{"train_examples": 48750, "crop_scale_min": 1, "task": "colorization"}
Rows from block 4 of a small image colorization model, named by matrix and row number. Each number is 128 + 24 x the weight over its row's rms, rounded and kept within 0 to 255. All counts start at 0. Numbers have three digits each. After the name is the row's rms in percent of the matrix's.
Before each channel's rows are labels from the 100 images, of 14976, where the channel reaches its highest value: "lies over" is the class under the peak. Only what is clearly more common there than usual is listed. The data: made-up ball-and-stick molecule models. In brackets: how many of the 100.
# conv: 3x3 conv (model.blocks.4.conv.weight, 80x80x3x3, each kernel summed), inputs 0-79

lies over: yellow ball (43); white ball (40)
conv.29 084:124136090113116098146130150121145127124141140150112164197123114135168094139107152085125128125123137102116112113130109066082112130152130168106114091112073121130087122149143142164107137089099100134110163136149119140121169131139099112115145115

lies over: grey ball (33)
conv.41 088:139135114122083086123151137127156151135114153110119154159149122100107127108117128077113155129120127056076141139142141154131133108137073134112142090165152125113116092136105125116153138141103129119136112164115156124078108121147141088155108087

lies over: white ball (33); yellow ball (30)
conv.68 089:077108115109139126112075075119083123084130077116136126151135127137103116116166133102127129134130179081143084144120152102145111107102070135111141107150111147122082140122086114124110146142118113149134142120081124141130134107138151112146136129

lies over: red ball (32); green ball (31)
conv.56 079:106128111148141139110148145138132118086108177119142102133144123102095129127126131169146133125154083190073165133161137156130110127132117091124121108133137157152144105147151130119124117132187127087125100143145137096109137111100126186079127114

lies over: white ball (43)
conv.58 080:168130129093049109097136136132113110102118111113133088136139164136135105128139154143086081099116115130134120116135145107124130150142115120131108161122105143122125101142130121135171139161169098141101071145081130138134135131100074120096127095

lies over: grey ball (30)
conv.17 099:113131125121102093126147126108106150111128154168098101127174130158139113128115149123100108090131121140106116132087098111121177098135146129148115142100110127163146077128144104138149063172155143110141057103128127123158131120094119114102112125

lies over: grey ball (25)
conv.51 116:106081133136151133152135079129135116140092159153127138114075093123144157118159149158114109137163091124133141104132132156099144144123132105131130081162143081059124143094104137108123120077157099120114114120139154106151118123133134096132105154

lies over: grey ball (54)
conv.11 094:116125107097135100144118132129112136116119133121089137129160107090126128107099177083146128137141127114106043122139156087126148077061129151105138110084136108136118115134153141114146128113110161100127099115126154129080130114119124136122094142

lies over: white ball (61); yellow ball (27)
conv.57 079:132130128117091108139120102169138109103164135089128086132156112117140120113142139111127092116105139093128142162103133121184171082105111126129119097100129123155084106138100128070159120122154122124134095133098150133129123136092122076093115093

lies over: grey ball (27)
conv.79 089:088072129131134144143145083147127122155134146101138119112138122085167159124134111135085141138135121112154077140128129118107125138059137125157131087119151119076137155106140129123110133109171086109132172130168147126154128122149141147163131156